From a checkpoint of a small class-conditioned image flow-matching model.
Model: 5.67M parameters, 48-pixel images, arch dit, norm layernorm, activation gelu_tanh, patch size [6, 6], width 128.
Data: 97500 training examples, 32.3 epochs.
Rows from block 5 of a small class-conditioned image flow-matching model, named by matrix and row number. Rows with one number belong to one neuron. Each number is 500 + 50 x the weight over its row's rms, rounded and kept within 0 to 999. All counts start at 0. Numbers have three digits each.
After each neuron's rows are labels from the 100 images, of 14976 (inputs lightly noised), where the neuron reaches its highest value: "colour at peak" is the nearest of a few named colours to the mean colour under the peak; "peak on" is the class under the peak. Only what is clearly more common there than usual is listed. The data: rendered made-up planets.
# fc1: MLP up (model.blocks.5.mlp.fc1.weight, 768x128), inputs 0-127
# fc2: MLP down (model.blocks.5.mlp.fc2.weight, 128x768, transposed), outputs 0-127

fc1.541:478562523516454456526476480497497448386497480485533441481429468436466514486554428516486472503499434437507421480433541439593427443578498422568502417544466502504475380530492385467590435493502476552554460437487557429462566434444507559457433497470475411564496482518452639513443487474556581426520548446531446518464478541480462491530515465549451515546531507525446447499508517558569513619469
fc2.541:538553472457533551513484493457503540335485483481490414553456426484372475495439530456465528438484448511539525580375587469531498489525472516475381482431515532470475489476548523454446492537556520476417485567364502504477520517478370483538407489418463558506544510556537340540568480500459523439417452494500515486529531596505479507480491553550503465496477502480482510528544518554546515477468
colour at peak: white; pink
peak on: planet

fc1.178:514546516510566418538504464494508515477524515513495519600419479451472496480526596484516500536424425454562500485443500562661467455553468445542449447499474514500527480477486441447351542463409467562418433528454555454699561494431474541472428454452423480502530496493431522545504439526520529467461501462511494465473491536440446496521527458578466533487524500413443443498441426541516529523532
fc2.178:504430498518508522478452500485403523365486424574469548475459492444579494490581495535508531501450457526519525601476492512494430552449511542372434477454504479555537455477505462441538452450525487510493541526471501469577489506490368473540466451469509612579504515467440510558522502485536485474436441525440626483498473535407471392581443541671536470514442493488447544513439499496549474487536
colour at peak: white
peak on: planet

fc1.114:500464476367492425513523438508514463554447486485620487444496418409585487579483468457484455435525499461492482487467400397489484447465465527556540488510461535448406445531507499477441386490484547508521494441384415457536500449482544406424512511464514453497484485505548580491514551406432525500468438445528413545454459478419513533478492514537506479488474491429530462485464486326453510493486
fc2.114:455490486465485484379528467466504558501449501447322643546523543550378531543470447487475491419474483535521525534456559459498531452516520483385449481490563549528611456477462541485468521522533482425498513541359552512466559516527481534526504494511519549534525473539510534489539515554506478457514430489482510424562513510521479402461565462450497513505521518295460481524498459536516535497540
colour at peak: pink; white
peak on: planet

fc1.201:493467465395546473504495465532448447483390453452508513540463498514502534491461523492448462496456587479498498542448489410562572505471530450540492496561438505484539513588452510544600503279536491481507515563467525399486501440470465530395491542484553491594544500483528481401456451572512549479445531564458465490488463590375556471504482463500440492521536492512505489597540493429439499561554
fc2.201:561461571585422475527486517512429436515593431531503518547479505532475480505529489492555575538435579471533472444535513584468579503451552540548471512546469492497561449451547523448434513340583498504471544578517512404498505477448478522377548537497569478590558490490534505629481565577515524530556486437449444521475447596384509497505467552508448505530518477481471483597517483435554493463544
colour at peak: grey
peak on: planet

fc1.636:467566527428495569558482482510515467512632485456509557493543483444555461501542509536464481572439441460516475484474488544380547564486490476482460482500469524546505460424490449495377540438395454491505523536521580559521499505421496539458448537486457535454477477507506546536589541536393535506456594416525535515444516563411438488463483473491460545511601481552460412463358421490427598520521
fc2.636:535526512505529438449443464465448412526400402440514513483571420407437631566486507510470530561557559541530492551500548558564534568493562579533537401492481485453474487520482527488539531451485532486604520486441553499452532484476471606545520556416502445518492441425547496530496466455505484435543533598509519567498517399440556570476468499434415474511551559387470480527472514498535495405466
colour at peak: pink; grey
peak on: planet

fc1.508:474423500496545537523526511483531468544474499486343468616518477444509514530588559545478486553475483482554443445500514541641478531480512528476527451496474500504686502474488488456443460449475489692422413520436466535440589487540446380517471431505422541542496527455456472558527501515473469452451534466494474528484502498585519481494519482512547511478511450543416537488431497551516481516525
fc2.508:526561477544574408471481531433500531449528529531470493472471461520539481381497532505502516525437437495620468602460461504537521550546473516562494555446512524461535572551583477506509455397420542613501509508629491504495415519489488504571548489502434476406531485482437582464449459534558599531512489458524568585453492507494470454474520583513493413461452528625494505439456429525522406508537
colour at peak: orange; red
peak on: planet

fc1.720:562510496563495500526501455451446497496454474512474495625565519501519442530427507486470442552488411477468521479517451443456546568554478476440549489553379496501501407526534568451565490622473467500491419533528511456488487412482506440482450599498518439543418517437521467528496563361595495483444524487382565500444402500555582504485553440458393540498485535536437538552529467493545494479562
fc2.720:481535476418467504447540486546453505517484494433535497607531503473467556509575541472525547470518458508496550517475501516419575409616497478492561517534380459525490576439448576529466510584566495545481510537473517458490525445486465493499498625459509446588421448440584520434547434407599565510501513488405605493486473473517409562500528559524439545506491593523444466552576457493425504475554
colour at peak: brown
peak on: planet

fc1.513:472482500493535479474468480555484481428536469499545497510507516533486608515494475400528530438487524519435468486441527535468423543423483468561439508441522430449523540481495485473477525464499443475463437500443473562640482514466515473447511408530460550465497487492429339448380485532512489469480346442459535404507403391422494562497490505480432498442507420524494515409415459514440474553524
fc2.513:459439537474481515555511531547540494499531501466373516497514515509490463489530362522528531391515462467592540473386490470484496452544481481361549449478411486460532494500500437507519538493526540393442525534415462496585574495500483475532540515521519504501519439502503414473510507447487535540454411523495568239476500560511490417439475482540518538494542510460513499485487514490471532507554
colour at peak: brown
peak on: ring

fc1.698:530425541541509493425466482443546580458438552539436402473591519514517539466452481505508465563473516525426598560559475449547468553526423445421549534489474498508507398428465537467587515546556394457510438517606454416554448457550507416495496487474499539511454515424504539535526435412493508394572452455492621443479577488565535529556552511553520513478474579484511526505526568497571489517515
fc2.698:397446492550512521517501477495473493379500504499356572489508623507502465524481462520515523407526477553359514535485528494508488490453529502419449518458502476507565472514464534518482502497576479395570530469446522529487527547490515548475536493486463533456542472523532582536513529468522480522485440549461475261501490526461466435495512491684538467497491475556519523509481463473563464495565
colour at peak: blue; grey
peak on: planet

fc1.349:498564477437464463496507510589518471392531538506499510532518466498406536615412483545487538594473492493420536491556500525452487574555524440448464497459507516476395477544498529463519534406555452327450527489648464514491453463523455548545538528538443484524551525441515481445446452534512551481548554500490585478493513523479662460510426488394520471503519489577560536500556516493453473492528
fc2.349:355570475494465460460531487432512507515464525485574290522539385517451493602493475521526489494492486504643527378550487501474532466551512468655522487528511530498406489483530526475474531534508470451363510552593505518499409521523624513512501526495541441513521478513517567510532494511527552503503498454550509530513526558508479526485495514502536537562500562593564471509513521508465495479520
colour at peak: green
peak on: planet

fc1.511:564440430466440590481453497548424438489501433510472506383436517476506529479501579452442481463515554486530468436504431394583470479540479478554523486510491464459507515496478486474451442448458431527465434461424466437464494440442525527507453457560517471436451466453475408482420394467534478488462471472484423650479562392445525493499476481513405455544446498465567539478442552450499423615505
fc2.511:543512487512495408511641478513493499547482500437433526534491366488370508603504678479569485460518455501663519528546479519483466476513505492506464485488504547475607459459435511505509480546505507597408475504489511486539445529505481569518551495467530501456511484435505526470504464455557593487501421524547503659479557535526473468432455499440475548537506481432493457506513507470456479489568
colour at peak: pink
peak on: planet

fc1.478:512507504480482492465466483504525610475512521482516463470454492438496460552501461521438551548504515521452487448516453426583477463571454441496549457454506560459407456482488529494444460631464475374420437469614500500508457460533470490441488475535486513544476553409494519501525465551550614472483480488532507429516636469501496443519431542439476392522380529501652508516518553519586407517509
fc2.478:459548534494479528377547458499457417456496471494501462509515481480542519557522459523468505480428460448533538386591553523455494409470560448477459486526451449483509439479486493533479498411601423474451589515573535508521506564503542548505456581552510453542514537542537458535496512486441420440540464506430495416517353515475493509562625537554504622530552498580436547516517478545617574498485
colour at peak: green; blue
peak on: planet

fc1.38:339515477408464659455499519507476479481453494474622402479433515465472529489507481574515484502511544464576506464444426472469453501488465455556509480484463514465519477525482528467385444511512488374515485489458496511587295524459488383460475515510525495479479503478470511499525451498437506484449414529500461592474499400482487573455528506572554454463484490464551491485452468472499490457505
fc2.38:336444505536499727485505519471539509501489555475346380505519431493641506530495427586473522466558533494406570427438421495492491460480475496408498531553457522538519532517474523536493497484495500539521522478481482515394393483494588503478470511514494503503472515481518524483483476491494489489508531493495466545495535456500445398471539436389528484455485496426517535490508496475529481503548
colour at peak: white
peak on: planet

fc1.262:434482530479435465474502497486425472508489496526442511496444554474573530396433488574500466504535483481555518464549487498564489520425414504421488522434487497470524424425495513454602518542515475563427483480510460499413427451499452561519498433522511495446470523443436526497411475486517461518461452388437501525475445396380543454540474534469523438468565424465491496487463457372443514683462
fc2.262:615467524478486427476538461494397439586523462523497496462543505467596492599551450293543522541524518465555506578480473497461527490481459435481533432412519479567568482533494510531512519542504513749655477521560473477451463517512527482536482472431568485463497467494474457461503478483514487477512536555533540541470514451496465539468506492492505507518525503585472456507500480496476525489496
colour at peak: red; brown
peak on: planet

fc1.588:502572516442506469538551565504461524458570525473512554476450526433636517553485549579475470509480431544459434486438485495560422490529528498524518485434451488455537552629527480478533480518543483478482529498352435546508500475375511542441398382471432505489481495533446481532531500518561547528438542408500445443444451477366467401492477430517437477497507464450466446494442454530414528501520
fc2.588:581512548530464523539534530543575520446487524414591492535508373587603514503503570507462548561411475478414354463466539537491517478496536494495480546545492444388390485518536483524493469436533497450479490509514519537518477558494486518450530537553433475476525462502461355545482527537399427542537480511453448446496429524492589518457465520542474536492572482598412498413503467528494534512408
colour at peak: grey; brown
peak on: planet

fc1.533:489445462533463439468493447475495515407552507518381470435445542502395452534447491430496523494496513495441483513530532511530506532454516513366454554460546420499531537434540515552556541564557482414434540517682457547450471507453433649526536460526449522513456514494439464492501497517563458514530539458460569362526473510463503457492455496477369433444511517588508535496482547495476506504505
fc2.533:362446484490502553469499508476537496484481519493230590496508592483365486590498439510549487391487494509404502462463530508482523455508497471387474469523513503521584501480472497500461513493492487441462520509374519505420504520518527494528486510489499528529494497508524594509501496517511480502503433491480575424510500517495475352485490492447499502510485514358499506523528532509502498486571
colour at peak: blue
peak on: planet

fc1.609:486565487406442488471527556533476430504484533493447410470451444472531580597444485497513516524426515542345584459473524471322475505522424427548486469459476560470512517523512521469544407358500479512551536438445459552507456529440468512566486513559567517465543513496439507495507508489482576467484437501516504438456555476455528485501451494477606520527562479641495471481534497523476460449581
fc2.609:480610563539559503434541482446458497406488570505524477572489420407509509462520593534446474473460533563460611515541506469446494468512438531534491552464515590534491482467546490530526521435510518597518573492482524640568478488465472532556467507395569567472538534470535515522464545516565577521485509523519525377491553516535433521576515542466567555544549528334471478417496535506553456504524
colour at peak: brown
peak on: ring

fc1.371:382518479517502466454508482464550521596507574514560435495409516566430494569416538533551500472439434450524604535541520593609340429454433476463499565376417522515440514580509432461494576530527429492520584497477467471537463526479393438502516460469540487466466565461450545515469496482553536487531464493488551434480504553473539482550428485489478501452520452495474508408566463497481519522476
fc2.371:499420496487438545503468496482500502463510537533525457433515407461468559570419561479538449524591613479502597478486553499483465444426529499547525504626581453534468548492499479516456526546454502490498518507468599504534454543559505455491416501427550462505432597432608486546525486428508471436466562508490427459470516452525413583528466456489554515536393507508488496469565642586428470444523
colour at peak: grey; brown
peak on: planet

fc1.699:502524521432533481463456489527598471497631500539542544468489494435573513556517471472526473544452466465469446474543431506431536491489490534487501420469533482428489546503519487474629409443499488526467440593490479459463511525405445365479498435507545461462469420547488471499391429520524451570406492494532468608550556476482500522578550523419523458422617470455384474565518493485537465470505
fc2.699:501430565512553473439543480523359525517587503547436558510541504582485484521504457452529506480551524548509548501511537499500445456508489553464487436542455543391535562497530537536594593543497511486457487429497488541526536427544609565502486569506449558496501432437525495518608468492418533593394479495441526469420467515538497431606421518523457546538390553510624461458453499490544532520469
colour at peak: pink; white
peak on: planet

fc1.682:457546521489368494490478540478433509502456521448498533589477486489556576515559506470466441545433484455484520475454491468361467475528567387505496405542517471524491465591462535556404458548441406489503425518509468411472530496538557471501574511428465514412498554513551465504495497445526417578466511581493426563476625491577564531534550518444416513571423536469435503521483449482510479537442
fc2.682:417434522503385507497531533466559478509457483427511513404529481505478522521495519505473472510576501578488448513474507500485544441476413415466445437485479560542513445576468467593436506465539387512512577460499524590520524489427435522468615521395555502543463607499479484507504511555425568572514485588522542522506351515430547481540460509494520484403562457511569537453514577534533556519574
colour at peak: pink; white
peak on: planet

fc1.182:508435477647519475567567494499520547520441447449532510493427512484525443436456510461523499552444473531491496461487490566482396513451449591488489434477431535466540538605505501468515523450510575579443468575512544437464482478512521378503490416466579569523532530468525488463422491543577488408437519514452464494506500550518568430539554511500644537498496499502453501360468400564571499479475
fc2.182:499522520442450446523506437550484477482505447574581476470487474512512412388479513524512455458585479623521506509506499442533488427537500404510509602486513408527529446401444504463476538468524419400516445474569541448443611514500568451539461420509560544561511583489535438541463479498507509527441500416483441614484486519515428537437473497514562518620469529580565513473569542530443545521544
colour at peak: grey; pink
peak on: planet

fc1.625:418509474511471425524500439493482514485378480485672626515471516477627462629550456470490457477522466470425476428508443517499500453480499512529475469478471520529450456487492500480461444449498494556428497486457472475453537457496447539487513489498486472454451452521543543468480523467530491514477510480506447721466463496452501547509526505357510462458477487375493473509453498412436466506444
fc2.625:569500497527501603527494501506520486442518504496671299481495466493720500347470531535452503576547530492446512516519476501504491531468498505546533528530492509512438508501490493502504484502474517557520470486605504495532436493484497497468500499509501476500494513500512430494484523488497486483512571496527458684502510456490507602503529479461484487466482518683493498497490493497493481495464
colour at peak: pink; white
peak on: planet

fc1.317:575532509522533470527446422496515517490337444491449541432422500481479510544495531447466475521453511500499617533514474494485515543483497429481417477521472472470490491544580466509605398428495441492525463506495578524485520548491564460513476501500412551446537591421508464497631519479607429506434508502523441481621665497578547481508513523489518471574452555563490518534434498476448456506490
fc2.317:470442502591586493545612440503411452495466498485457507564606517526506477459553476545516468469531501468478454543488480539499493511553542422484525462470545499581516509566550556524657536587503465518477539560475465430516519452505479490496471413513582472551471633544521493535390532516451579457407520548501523518388415503436515483526526595503492484489495421471518489413515428539511581428549
colour at peak: brown; grey
peak on: planet

fc1.491:434473449481440437472489494560465531461409398488558488474482554512407479490454497449590478450519486494361520448508473527601495444465484557487462482437476523459441499463496531532441510490551489459576509496532477503485441455405439521498525482509438494479467517482495438466480454503525443477474428422484456514458501498418504550512535524358542441469454456618513504476375443415410457650460
fc2.491:509599497513515520431578485416532553529513532520612469521474381497523448572495590438429530442465432511447524506506444482513502497510478511455436563496434592479426549505490496551507501497568506345587501500445515513358593521510463530491469530555494542463559506520521450444477474513544565483578429485463554377462526561532465427489601473502496502473497499523530530482517411514611499468473
colour at peak: brown
peak on: ring

fc1.537:490512514513541483528508399476443548520427470453514574445552480461552514618483548414412504558458461436384515530435495546444481539578459514517527490475432520458416464445523496461612490500528455477483613462495465503494463506411469552480481507470492495474461464521505699521543475458488453505495499535476525434511513478397482452492502477649494515468492478563544356510445505475449516522519
fc2.537:517529411480435501486475568557498506481465500498494544505571480409475431435511479603570441507528518476516498449600630420450524426503452524513560480584515487570525516459452444508539462507475569483577423498490491530573514443552504483536575469547512462480548514503486455444514459493509555522480490537554645532478530481569494479511443500480518583520527465303501607521453544487443542563581
colour at peak: brown
peak on: planet

fc1.53:446584456547457588558545490515389521430465428523477561409431475527560577504447495474499462589466521511523524443444551541425455546503438490543508447453419501535590567463425521486422406394586442509531450456506506531562457414536491536476405471500522523480507473470454552503508451478449496498524489591517481408483569463467500444473559471527512480533607441424465473462414475490449541578524
fc2.53:536572487497473348440565487505519573655471617491547644537560480592526515481536532473543481454456481592472536431580574503522527417529556491574545532571500499399460472475478526516465528465497558527607483500531527506404520457547449524574543511520474470492529524470501551436515501490532484510468442484518502483499547550561525519538494579556579563575599505504463546493469544536477562471493
colour at peak: orange
peak on: planet

fc1.352:422473454543465410471493437476463496443550452498469515423374495447589472449538448594458480532521507473411486480531385479637467515481474558466534425499414493487539492413492503501453480449536526562493536468481478403528488435457554548496398440480474464531420399486420572504457472538549441477467488452468439447482550516457489475474516517471368509499489428443437495436420467494463486441522
fc2.352:511484447506560530552390543546510493512465534598517569417449522498598418583663504510487443584461595516503500482432553479524523523496584504486555453547536440478446435422473462481540463440424565444555508479528514544529558479506448502562445492444465478513519531520404515563449513526549491516404581489446575522520444422444481466535367503523544444480511514513500476540464549585463472447503
colour at peak: red
peak on: planet

fc1.408:500525490377440502503517490467471441486402527515494488502431505487498503528496493504522501526458522523482587533447536528589427425442446462460483451482439460467495522589468418503577592375469474503489360501550493516498490546333507436473517436472626502460574496409547485548437537562545578503531489560498447497409509544592519481532517459504427529487532531516519488565506512467409489567534
fc2.408:451540488616537485448498476523482408474573522499536467526469461511509535505508504525469468483454569477538598429535544503467483562468454493525498515518449442536475477395552446486404633384462472521458384518475480536493469540354557439513494454502636496478586502414553544486465458552564582488459495467512466492431531567600475524484499567507468517532536552523516477591516553457584494475541
colour at peak: grey
peak on: planet

fc1.63:516444470558458496497474424570450532509443519494490477418461524479505554499426504500439595507477543458480504521511456385485489435482542444474427568438522538487460454416428497474625518523509447499494483522521468478484541504677543379434438543404494486506531512571436507461475545521459534577473501417524536476542477468612473499450562504509416542469560393510512452607527489527431500550463
fc2.63:527427538465561480569481556446433519499528554516518532418459487467493426508557485499572404495491527472505538490506434571547505588489544537477422442436585548499491555597569500498400546518521514479507501539479482505507433557615550487452588538579493490490544466578411484553445433513458545381564499580539513511553494495596557508571559519505399538449531430505494528607534550559552462473463
colour at peak: brown
peak on: planet

fc1.568:600468545501466417511480466480561475618514510541392585469483542526506473540566556440462508436486481479567506527553534505405498501492456474458460479580528523564491467455496431500474520407376437623470514480492517500368719430506470531515502478478495492459487468518534478522433451494540473457498572431494501511487470539464488417505477506427450557489507521542415469498451493478522499420501
fc2.568:497428448471488662540462532522599515629460544453380508519516440518564507502427457392480444584537548515569523455441528446488556501461502476434548474607543497497571536463455421489485525506384544656527489509522525540464373486565483519537475502538511499525528516500512448453511475504547506526472522491564543549522500466545469478435489481457534545468508539532436467480500569546395513475538
colour at peak: pink; grey
peak on: planet

fc1.76:386472528523592485493494544423537480501517517493418379458555542605454468662497486501535552489461497479401520536544539586515524540407508518444480522555543433574629569425567470508487529491492512400428525485614564510467447550508483549516463498423521482497523464523454552553512514516566444442553528524471540493485511535525414460484496483429428537492538511560494504516508486496558560403512
fc2.76:551472514489460466554520479530484434531523428481600407440524418592486527558413541433491536604558552436523491459529516534478452574471484468638514510513526468505510464468505475472512532536489441633408454505594492472498418541466540474439577490452578399487465483515498488491527527471493465457484597521506394540470516447512635623494497525514447551521474507579491484538453488467427517523464
colour at peak: blue
peak on: planet

fc1.546:454457506539534557472456518476542567441553482518573410540513441486465513534531481613528496521462541495539467482494490480416511529444520516458494462531467462516485459545515512479522475462510474197480436492554550480542296483470517427415492477450509514503541458533467458533548497449517529477451456513444461542483507455534456508489532553532489490432470509485574461488517472543557484436501
fc2.546:443484462492524480481500537464428478356506486504395413472470640414431514455535464497555462477488477499526497525537499505556504474505444565485490487461474542523509516487492462488491414491511554579433483509491483477516435465481485497478557472507494511466529518479535597526495486478412524499541469503557502410493450482428470442530497530501499484503538500195475565480444448454561478537546
colour at peak: white
peak on: planet